{"arch": "mlp_mixer", "model": "image classifier", "dataset": "small charts drawn from random numbers", "train_examples": 101725, "image_size": 24, "crop_scale_min": 1, "horizontal_flip": false, "translate": 0.12, "color_jitter": 0.2, "targets": ["trend"], "num_classes": 5, "norm": "layernorm", "norm_position": "pre", "activation": "swiglu", "mlp_ratio": 2, "parallel_block": false, "inner_norm": false, "drop_path": 0.15, "patch_size": [2, 2], "layers": 8, "width": 320, "mixing": "mixup", "label_smoothing": 0.1, "loss": "cross_entropy", "init": "torch_default", "residual_init": "none", "optimizer": "muon", "muon_scale": "match_rms_adamw", "lr": 0.0033, "momentum": 0.95, "nesterov": true, "orthogonalizer": "polar_express", "adamw_lr_other_params": 0.0017, "steps": 7400, "batch_size": 384, "epochs": 27.9, "lr_schedule": "cosine", "final_lr_fraction": 0.1, "warmup_steps": 370, "weight_decay": 0.1, "adamw_weight_decay_other_params": 0.05}
Rows from block 5 of a small image classifier, named by matrix and row number. Rows with one number belong to one neuron. Each number is 128 + 24 x the weight over its row's rms, rounded and kept within 0 to 255. All counts start at 0. Numbers have three digits each.
After each neuron's rows are labels from the 100 images, of 14848, where the neuron reaches its largest size: "colour at peak" is the nearest of a few named colours to the mean colour under the peak. Only what is clearly more common there than usual is listed. The data: small charts drawn from random numbers.
# gate: MLP gate (model.blocks.5.mlp.gate.weight, 640x320), inputs 0-106
# fc1: MLP up (model.blocks.5.mlp.fc1.weight, 640x320), inputs 0-106
# fc2: MLP down (model.blocks.5.mlp.fc2.weight, 320x640, transposed), outputs 0-106

gate.537:157121129118116154127107082148123110164153067147135109148101131106171109120109128115115104133193090114151151120117159108108131104114144099081165158120115115179134144135103149088111108132142101141147135125174135155140087111136129128111112135122120080146121126133135116097140127169162139135147124094112117135122102147134167
fc1.537:171115144108148123124081098127086146108143123128111145115113091136137126152079124149134147183095111120139095131151149117106127144144136130098164119148131097150081138146120130117098159113168148116141150111171162124118114084113157073125117118111103105119142102124115099137099143104180132134127090089098147129141129100125148
fc2.537:106133108167153120148127157116112130135127151126128103105147114120113155124140074102125097121123119157137185144104132101136115111128094117172142137134149119102176091126146117130149112115129149142115105126114104174126170150107115176105175132137140175094139146116153092106126139178085093136117155151144133139152153153163124
colour at peak: grey

gate.522:104132102122090100135132108164133132109100123126134088145103146168133109180098096133099103122147163132145130127156087124133117103139124141147120144116109124103086117127117078110157095139130139160109116131139152132135131119159135113147106126087099131146123085182123119142107160109159149092114106155172099116151156128118148
fc1.522:164130135107157104131105124108150112158128124122127190134091152142119134123103185123174135092128130107147106132100150148124109150166165132102126096112106141138171114115114119138132150149127076135143112094094146124113157148110102116127177182147138132068143136097147115079127100121156148170160133158132132111116120150165125
fc2.522:089132129105094118117139148129097133086142144156114108153112150158117108186068119122152116148089157160150114114129080096141124116119115118161136160114089151100089166119117140110141115124145112180067132160141161117130081117162145128126098092094093109142123125115131146117141119142186173098114097130174149122168130158070171
colour at peak: grey

gate.33:103131147125128125088130117137135094133083071147148191098181146147098163099133121111149102156123121178101101194128153112131160130133145126151139152154152118093089095132106176189152098106106139105118134158137101100162132130149123135149118130102158149130123131124126133108144147153109114116121115148171107144155115096094133
fc1.33:131129160142097115155121133131110077131133161146090108174122169109161116109133129121130080139124153135127164083067130143083120182161128092139109154142118172151165137094142142117135174146124123143145143186139173140111135120125125068127169119166141078098168136145115102137140134125146156139081156166130142076097181117119112
fc2.33:140130140147077143167102120167103113122126092129107143101072142139147123184109128136103146139104112150131136123101153121159118133137085123160169151135122128130116124138105115117131094131140142130147123129145121101161107146110123127107108177122119092103126099145057105127078129135101150090129139090131140154139119151141139
colour at peak: grey

gate.36:114089133131145156139074158110117098109094133126140149116115151139105140129146140134125136149097118125137160093088141137142146123171137142086110152142079146147150151117127085139145141137095207144088122128149155103137120174132105083138142116160130098128134135104124139157134103147162136127066135110111122119138092121118147
fc1.36:141135122123111073111153111099135149133168123134137080122136156122140135110097144139146121104175137093101107123116107107133128135127131091148188147126160150099124071186124160105130127092149121121141134107106114102140132089089134087087180164100089171098156129125104100085096167107108164103179139128156132093119144104162117
fc2.36:144147135133150120142146166157125104097096118156126154151165103106135159140150128145121144128161126138099137076112160123160142113133101123128111110156128108113119146130159142121141125104090096106165121161104100144122099161168160115132145149129142126096148095154120108137091125130134145089115140130097177099132179144100084
colour at peak: purple

gate.607:149137125146123112143119118143082122123137086208118114130131127095092088106108103106100107148111114161167101124118097101128089098115126120136170148132118144133124121102161137104122130126099123125128141077118162149122124124101147154114143166150116139096115129104145143176075112148129172145100131108132124125158146132089136
fc1.607:104106105104139172110115106160151132115115163039133144095135151158143115154175128117128129123128144092133132131098114137155110144135134132136105131103126120085142155152148157119133153143110138074111086146156123123178110131153146120133133112113104103115134117118125115112173096149172118096116132176124151111139113162140115
fc2.607:087132103104134169126129159102151127160103118095141122093107120122110106129154145129103124143109142143167125151099120124167117121135095128149177104107138106165113137145089160110097095133143088184120100091156132165139101166170150129116145107138138153115168115122132145163125152120164149138166112092093094087133175101122144
colour at peak: white

gate.186:118137119104130132146130140159128106093112090143130130121166153125140154129149147128110103135158126139140157137131137132127115144143137156137108145164127151084092096135135113106055131129147096132069160117133149184060119121083114134137123148127133125161115109126130092157108121143088136160153089138119143157122139132146106
fc1.186:140140153152142133135130166158175122150189077115112156141134153107134124119150122121090128148151136136122123142162133137140097102142147142142133116118088122161125137111130151127121126086119089115124098116097111131095134126150128115145083095120112153114156114131128131108127160120155103113116114115160128121130159158155129
fc2.186:094147096116120144166099090108128098099127130143075106100156109145163134210096115165166138170140173138139126126115128103133116157126112138139146132120118106126129153132142091137123144102162135089103160126101086126123076159121135144134147113089124130115136174135160129153174099131125124147116130092114091113169112084130096
colour at peak: black

gate.289:142145112085116101128085134147096136122155127094105147115151132162131132160139142096091143139128111116122132105105121100124138143143073116101145108156167151103138166088143173096140158168133148103122104160120117109127191100179114117142093118137143123149153140098124131119167153120125166124137114067142124109177068095146098
fc1.289:106130131154093159128097125124132124147112110151111152130106118124127138096146137143164105181137115133107098098136143129121171180149127118142125117148109132125135157148146145088151100160134118122108095102113128131127160118116089153123136125160138100099157178144138118116163139159144129116136136122116115143137147104118114
fc2.289:103132113137111135096107113140116127159097138113141124156122123129114121133135106137148137129117151138094090097102150156108130123121166120110127126131114114122139116142131131112155120103147142187108115088100140150141160110133082101094160185153156159128144131171135124113136152133118146121137120143128119158111120127121098
colour at peak: white

gate.16:184098095089139150166080095107137139091122126133118177099153067121102126116106114124149093119175115144155137153113169116125136127144090163096118136146124157123147103061083127085109162142154094129133169095118158111110108124141142105152114117127148149167132171158113157140098135106170134124133085119091185140166128131160130
fc1.16:099122106105121138151074098121116093093099112166165120111183073148092118131145111109134117117163158110108127161182104129115103179159135113108157112104117124099115106100114145128130141114120076127130165110152118110119111131142139116127153186152083177146107095151142152141165148160133095113114095146119141115136090133125116
fc2.16:130076160137110140103129104164106158146139119101157123139090148130112115121173100090177109130097121137167128116129104115118147151101133133114126156120107156142127173162145150123174116138107132114151110115146123144134123159136108117127099110101154085148101128115137126133143186107102112136150119136112149139101150163158104
colour at peak: pink

gate.281:112132123095141140129139121157144117115116119086119127062118147103111098101147155132146162127165098130120137110124109123137144112144102140108135157099120137077109120135111157178120091133138145117155136150105151146123095162174109149116127144157155121101136121124121116117125130127124110110096141100151088129169103149164118
fc1.281:107112141118123149129148153133116108123059128099129091116117131137128099134134179151152156137104130152125134144097138167124160129167100138124126103087108136126132108154081139164090125173135117124115145161084128114125136143170136157112106112141137136120117095148160147102141132074112129135144079121153148171136118163136135
fc2.281:126131152126135132108143146131124110111156119123113116092110137132118167138124096122104179152168140143123141127115130146141172161151169152148142157134085115080167126119145114150067120159083112128139155122139110124105156113140124120104114152193114150151118131114146146115123157105096120110115091197125153147124120150118155
colour at peak: brown

gate.634:119126121124048120151172122115157111119072116136125172157126102128125100098158124142130150113141084075124125149145166127153142128153136083135165130118128121098127115127095139129137152097152108158137126118151141139093129100100133124158103161142129102151110138126145127136138148148126136130160171102137158134124137129128151
fc1.634:137113121096102094128160124135159079140116140182169145151134118122104105141112123133146140109074136118126152131160104111168144164156119075148110142070140155124109142116105129111089107118191112140115113109104129140140179122155119124115117145154152102125148158138149152102170095172153136181119136093120096167165087127096154
fc2.634:160172127130164119120121117142096143119128149115115142106086122125180128112105154129110130094142109133101078091146169177142129151132156159106134107143078132149119088152113122128153160151121130103123105150149108126111080079175104133124132106176137105102099120130076155106089131176085119135106105135146115113127133136139140
colour at peak: purple

gate.6:124144115068100148108146112089130121123124154145151139116135138150151116112100160069095119070125160139140128144177154128107134120149129099124101123097143173114109139153127122155116111122123165123181167106127115101104111113139131121121105152129133130102104150124151104132112170122157109139098185136165153117101112131097137
fc1.6:133172104128118155079101124165136149134105129142094115117169143132127109148164127141163153127122088133120130155121125134145141143179127119141118146118142171140107141151131085093116139132136157134122128129157107156129125087156131118117123119116158136114120092149071122124099115093127107115158162168103174107125130148103117
fc2.6:117099122122104131135126113103130147106112156154097131164123116154215167143142119057090122136160101166115153132128130130104100124125078079135088139070106093124116168149144139123118141153106172133126114033145110135125119120139115162134091106138129151144095154128171135109177143110153127122117160128120149146090105146142129
colour at peak: white

gate.452:120109109113121119134149158154147110087150134110150124154123149159132187091158139120125131143079180123147140190143085106114153155117105115119128153120153073150119106135133151098135074120130108139131168110095118088131120130141136117145126126128104124122155147105121128095113138126045094128121177180113136150102138124124119
fc1.452:144101137138118153164128126148101164096156086132144167095123165116117149138092160138102125125125138134138118106137172135109167123110096096102144116127126110162132122141162128134157126135143084137133123088069125092106121129121146113173141125108114090154139134112116094064141163146102141111123143152083170111124093091132144
fc2.452:123133156142120136098163122130120106147136137107114115120170122103121098150117140153135123138138110136126122132127147129099121137131129114097117113096145161095126145130071120119152133142115087129119115129106141119100093111112121137127143187144100107123100059191128132167108153131187137107103099135130126111158151113146166
colour at peak: pink

gate.196:147137125097108095178144153084079106103147072106128132149123132136112125111122161108101116152115156164102135130129107166146112078145134159095150113133117119132153075131108121130135140137106139121112109114111167136142106062164102114165104148176163147133112125133120137158119138115114127137139155140164143158136147126119132
fc1.196:158114135138127147171161073157109103104124102112178125109127135120111099122103134098133152084160132162128120141122159175116111072097067133093141118136143128148121103100135150118183148155178132067087143099102145153129126092121140128147081135148124119115142113156108142133147154139129089154134173160115149175110143129092127
fc2.196:103099143186160143102123092116147134120083149105123116151069104176136136126084164135130124138160134168115098091133146116142140110130131161129120121120122106096153105142116167109144117150134143128101145146086113101159118130140133151123185138132112105130153072166137119106080132143056132150115121120155110094129142125117140
colour at peak: pink

gate.168:126107160094120122116162125130131164142091099184113103134146140139132104075139128085157124128118154145188101087097149140126092147161127113139112118124158139104095124062133109123136185147094125112106114080142140099167106129080086145103122174127139122122102086090158177145131132150162171125122165109124141107146134123121096
fc1.168:137187158141130156097108115111113139131131136080147127105110087128101140111108089113166089136103109138111129105131134141135107129119140089111152143119106140116158135170140129129123113117176162178163103143142122172099119115179136152137129104134117162149138113148120132152141166102100060138134114109222106115112153091104137
fc2.168:133115155129126142166135114128129083137143123114149089084101123137164105118112101183118126107117094166133163106118091094110163095127129177121157121172144100172161116148132096167134109119172112124107164163099129102140137137104163137144117110133145117138123163136108133127117139134144119141159193111123171123132103135117124
colour at peak: cyan

gate.303:145103130096132168157151101123164129080149099136142140142120123120105129152132114127131130082099141088103122112108116108097121150101110083130109159086134122119155173123074135114136121103124111158183149172130062125171144124164131122148119181104141105137123138099134137135131119172143102127164105167135164128114106129137170
fc1.303:148156124138131104095105106136083107162088105146089145123145123135138123122156149091171139162142155150173108120185158132158123126163098163147164081142128118112133117157168134110118131123165154066085097120095167143105097139090119150128147118146109133138132131121166137138120105108124173125095165114132109144149169134100108
fc2.303:137123092149158102107132122107136113115135132153134101183081128058114087136063135132111135162078179169158121099107095138134121141163187121150140133111148131112135143128138127117133161141114127178115106169120092110128152151133144160143098159149169119104135119082105184153118132137131109125138133124115144117131107128160157
colour at peak: purple

gate.74:116118113173149125111146141123121137123131137084117109147174152171097139107085127165157120140115110129126127137104158109145062154085129133140087138101141150115159179116126149086136134121107152108107072147133099155145159104119158098115130137152109119157115157156148098115117100138133070095174127150155105206149135141121117
fc1.74:147128111142141122155127126069137110151114103161097098144152172119132134091143068149126091140094098135136121152145120154116115134139140133114150126134151153174125178127140145142122137115122135103131106127178146112123153140119159119101129132132115132114164145130068151128169151124151147163087134050119109058127101144159154
fc2.74:118161150136094172153114151128122153112120116134151117128136121119147148160130138113099071156084088137134139136102133126126120126118079157133115118153141134163179097143147158134161086101207076122113119098118144142133149120137079165102082117127120122096127133100148151131127119087124124084137144156159136156102153111126123
colour at peak: black; brown

gate.608:129132168144109075121108139139143125103101120180119118189155146094129134107154093157128102140094099161185150115147149126098137103141077124160085145102162157128130060115135131123185139103099126135129138134117149146098105176120094173127085151156136169124121111143138161120107108113127146109112148118113156147141128129153137
fc1.608:120153136149105117105129135157128118047094105108089098148148096129121140153101131111156148171142185142139153098126148104160155130142087097165205138102148126149127085112138125155160104113148151113132107097158140105157112136115113157154079132120109082089131125106116110120114135137099132098133131134107150126101156114173162
fc2.608:171177116120105106136141136197125105144163114095134124114149133094135155172137149101090136124113126134091128096121132182142174142122123129144153147158146146175078179132107130117114106148102101173132125078103118183141128129146083157115162108116100152112127112136084154130133169140082067148133108078096115113109140113144146
colour at peak: black

gate.489:150147146103132154132094096103125105162103144077125103125154099130115116142141154077131144182147160124134121136161138142096132123094138086137094125155178129089103156178160139120148167108121133114124121141110126119114119106136130111152113178123143108139132158166086128133106097121143102147140108117131161115122151158102184
fc1.489:134127105112119145114112138152096181123146082170125163113132124122107136093110118126143101173134107117145156112129125117118139123151134171108156127113094131142110116083113167151138090129151116130131087095138147117162124161106127123088178090094155172106115111119118137120176159123154134113130151133134133138147134134129107
fc2.489:127091115119140097139134126086121120121128140147139152124124105165159100190123128121125133118107142117111101155135148163117149124157121136161109130152114139130132142130132109130166158076125162084181121125097139146142122152100091117122144094113154089108109144143123126142076152136160126080160144137125119106152093130096151
colour at peak: cyan

gate.617:134122085136148141095107120159121157181160139087097098121144154133145173145138100148158125139104084136124133118125085067141127106109041114095112110123153157153116134128121143126109144170130103147090097108168151145124101145074098107110091103105135147168104162171098130166134138113167126084100133139091134135113116151112158
fc1.617:119141165098152099118143091162121130108136099163167170124123099165149094127161118082134145123108106139148142118124145097110148137152101135185156147152153077124126134167136119107123145085124124115141113131100111110134137102135158169113146139120118127120147097148093150108140125156101134114146107180154102129125124166164135
fc2.617:171106120155130143132152116121154187124131098091137151165117120152143151144098170132142063131127108117126142157145147119146136118143101122119122116135107142103137127102124142124121184121142126172141156155115094128125118113128134149137088122175138155165101130139112082153141175116126122130077111115132151170130113100124145
colour at peak: pink

gate.565:142118165180108152101114167165106097122097158149139156165127174127137099177146103148135117142134091156137102158102172091127109149131162107167122134102113141150092143132099174150131163125059118122109141168131123126114079165144152110111098099101160102103127134131104129157164148109142136168125083150139142136105097137176151
fc1.565:110144134131195119130133119102143148152159130111132122143137076127107145127105101088126173090126140124106154149101128164107182143153124129103156134112153141103119098140154118135146124116155133131101147096117085122187167105102106173166146141122070135140143132135094142107098128161115131108098143075098111145171163154171143
fc2.565:156113123115132120125135145121086123119143150186195156157132139124142084195113154119114115134125091115116098118132179115138106112103119150114148107126122146144085161106105135123084113089102150114146141157108133159123099142136108113125159116100151130070096090089160128129133103131102122147153094136143119122075126135152140
colour at peak: green

gate.22:148102106114084138172140140127117097147121105122155123111165148119145135161140143088092123102150123110090162143117164100107148119141090112155107132104134113099114126157139119119108161124105127190100135139140105148110107105170113154128128120168087138118102098110226138108125146105098132169156100092106140182137116117152089
fc1.22:161153152092134086085107143127130125117116102151161139154128156114145155125134130094112140128119157147123100101148145104100116147110132135146149123126144112155131139135141133088130097107119166124110135126116110128142127030140133088142126146125156127109147082101077118123113113123032136095070180137161100085165130138102144
fc2.22:121131124142121099084119178136138139144124101130151153133140112198171133137166087141137102090114111110146138103129101140128117110126045128148088125146117134120122106092126120134136119132145122113097121091102130145086124124114118108129114187160142111122105112163103117131168158138141122149192105139123136179156132110140129
colour at peak: pink

gate.104:116112157114100125139140138164135140141097127169111099094110131134120115126110136126126135177090087142109110118120115136148145160153115146094145143161134099125140113132084126144131107185117140171137115134146117156086141155104106109094147153140127091136072130159192150112150109146175154134101112112138092085176105105125095
fc1.104:113154122171172130062138138078158140097100085144097129107135157109101105123103104193126165132116102101131114154117155123131152143162135114128132123099088113134111225103114143159151118200118122131140156121158115130118149115109162141118169143090130125105131177118118136151140153103171130160130147135112099116128114130105120
fc2.104:178120137114117110144149118131103155141106139145148119122135094099131157141163095123097128119124138099122154132103133079127139120136102123089116146179149139110159080142114098145141130166183128130118144112112142145165118233163128144126104146128088116127155134149126126131183112131128162134124123131096131107160106151128133
colour at peak: white

gate.284:156084148150125124120143126115131165132112092148140153140130139126093163202127156155102109182163164119128131127141143085118119092096153131112147107123112153119118109122127109138143154132105121136134099151116150140116085150104164174132127100127115123142120145089153120088100123116101138153112138164111181098118144088193090
fc1.284:089176091145092135119133115138128080135134188122131114122126091133141099050128107113139141098068092149140086129132115157147141133139141130142119145124166089130124128137131114120118134115127141143102172113095136100121155113134110115112115156154155125126126106169102141160183150144128123090135142126118122145108133133078150
fc2.284:176098140134136133133108101153100143111108143132140145089129141143123145159145116153130117135139143103122160165096146103147117122132167132136109149119121123166101141157133087134117155119121158141128177099111127110137098149146152195066175123097133123135103116118133132102118135125100096145119149115115148111114153129113095
colour at peak: pink; grey

gate.46:149137094142131064131116182119130134144124096117126140085119147098126128080153133128138136135149135094098104165108129123124128117153177083152114123105145126132155136127133103092150129122079139151124101141109150140126137116125126156101143158088073125157122126119085139084091123110133132129120173126135123131116170129126153
fc1.46:119119091124125129111106161144112130173130148120132144199128133101152111161148156121095144156142089160155137191098127148105145127149126145183143132136142128089132181121151107149104107095121124118136133134099123114125148122165114199191140092128117143128123100134181105151160089151127117106152145062156116123146115137138151
fc2.46:133124092136124195133171133130100108138158139128133123133122138089125132146137074155133163106095139140122109126133103088139095117139097111116129142142153111106151174134122067127150099125155122135115120160151101098121105117137109145128105095102120140117073164108143148139125112112132138107125154147135117186105137134102109
colour at peak: black; brown

gate.559:184127124097146105172153120089090117123101110131133123125153104128122121124089143112099131168107125150101106104087141145144092150128155125148148127115123140172117099127144127132117127136159125090161155147150124132150114142133124117089135098134105143138121131125119128175109100147146103163119113124092098129126144120119127
fc1.559:153159134119165097179119137127096138143136128127124118152164157115145150126129118152121126122125143122129098096091138160095094104167155123132107156110131140122102123158128137129148084170137113096129127104152117130122140140127151089092110126153148161107165122103134107168127146177155122118143099127068092091129152126119142
fc2.559:111135143109176103066126120131155164124144113105131166117145142109112131133157147162123113115128136101156172132138166132126127115112101111113109131128116189135142124109157148093132082125105103119074101104119159099095144075123068116082127159132141097131131123153149123099160126155097164102134124120123107172149139128143139
colour at peak: grey

gate.458:136128135106120119114166166121122088152142143117153139150139139108111131160100121076089163169164159151117166130133068131130099135145119121103114135139139126144142096107169132106115129119144153116156130123201144136155166107190119133156113160156118152129116131113146121133170111102131121109108080131111148123147132144123153
fc1.458:153119112129156085128151153100145085150134141103136118161171110145123164112106142127136105170156148134128161087152088130110112145114132106154108116160165155135104129106188105125153099154162160048136088113077161131146140114146123129172122128133110108120085147132143173129130130130133150128112117130120151134150126135124156
fc2.458:083158156141087157133141123105111127094073122145105145151116122108136161144127130121130155147148142077097125112142126136174115113116186173143132129120134146126133169148105131092101106118058090113122151125115126110150154133126075138084141094146155156139155060151126078131109137105119164135110141126160101128103098146146117
colour at peak: brown

gate.39:138108112127150162150096124131136116130102142166117134156074129141166111140104144119117147156169118140143086124120094133111140113139129087096134120096132142095144162107149138074158138162128140147135128142171154146138112081115122111120139108116135121119106144156105137090132129097143119184147169144136131116153125169082092
fc1.39:170148167134093186164075133114129130097167149138108161139089134109137122143111144166092150154152121138125148131086129154114131075105084081152122128141078122138149108138135122122137129140120133159101166155109148156140128207134148146106148143098138161117121130116118121072140154114128146142109121167139104116107154126098061
fc2.39:164168127152147147092127106116136135137130133102156086165139152140141140106114122116165109117136173107080102127160142098142131144134103147138148099140155100161131131161127150137116092138138151145142119139150175104096128140152162148210087054128104115108105130131138137113109115133085126100142102115139087141093180131156130
colour at peak: white

gate.507:139126190156132142131126151133120163138095132112128131155111170119139096098152143143120145091137094102123171139098128158157148118155126092114126108129127118125111114130122061129113140119121134136161069107137088125120108112148138108160154153131116180105138100144077113105122122124157147094099142152097127142160160167094071
fc1.507:154150111119080180113182133102083101122146129113117136107102113114176115144124133133176136119125130126088108157119119117103145140137152135119109129117083123171130138145122146167092146134134110102141114105148153148097083095120187131109122149140141144136148143089111139165128102075142146137132149130103125131127101155133142
fc2.507:146106128097099121157131107116136158133124112125133130098093120114147104149112149157127124142104079125097153133149142107122095154093119127171153100116187115150177159092096174121124090126100122093115154116109172163150075132133124119129153116144113145147130116124092074123109137116082104098122123135104137166093132141140113
colour at peak: white

gate.451:104144137098155106103094099172152160137114120113112154080121144119085157094124106119128112127155111123101176124132152164126152116125101147150154133124109114145145111148170113112091099142148150084175125145121158163145140120160111147119129139130157114108119127106125144162127127149132168107127167109136136126173140081144124
fc1.451:126105120155123124103140125155080108134045159124132135145156092110114074161148145107121100158108097114110133135085143167114106165129178130148131133139124110156119152140076128160172129159117156157072095126121112146094137176129125127082169133156097159098171116131130094141126109149119144153109120201117106113082141099110127
fc2.451:161148100147144085126136141132145108120124078144102122110128118128096146166127117117152130130161165118129122112121107160119116159148130149149094165140100169131147151131133127124110146118095098143160127122134149133148074092140119114079134122144140129117125161147143136130121127089132119142142135100135161107114111112151109
colour at peak: black

gate.206:119108087166113134124126066141121123126159102108142102098110167131093137095114136108159133134098149105137149167127141139105140124125125129170131122089096118133158107163148125099104112096112146114131110164160132133106196090155139163157103147144143133124136119140110102152090157109161136092077134123121137136121115104089125
fc1.206:173136117124156120087148113164165093129109132155155144155108133088149084143201132089100155130145126126128128098122139093125147129173136138157126136123140150123165095135079160164085110157164123157096122142163096129147146129140113085150115172072125120115147131104118111103186140096139138129165123155125107137124122110108152
fc2.206:123102159131138098074123131132133139110164099145134099181102115122117131125086107132116139151124151087104117137125071132138106143112100107100110081089138101135173111126104122148129136100139142136117154112179111162137132146127109112126127113146161126140092178145165092116098114124097094114123110091123185151142121120083104
colour at peak: purple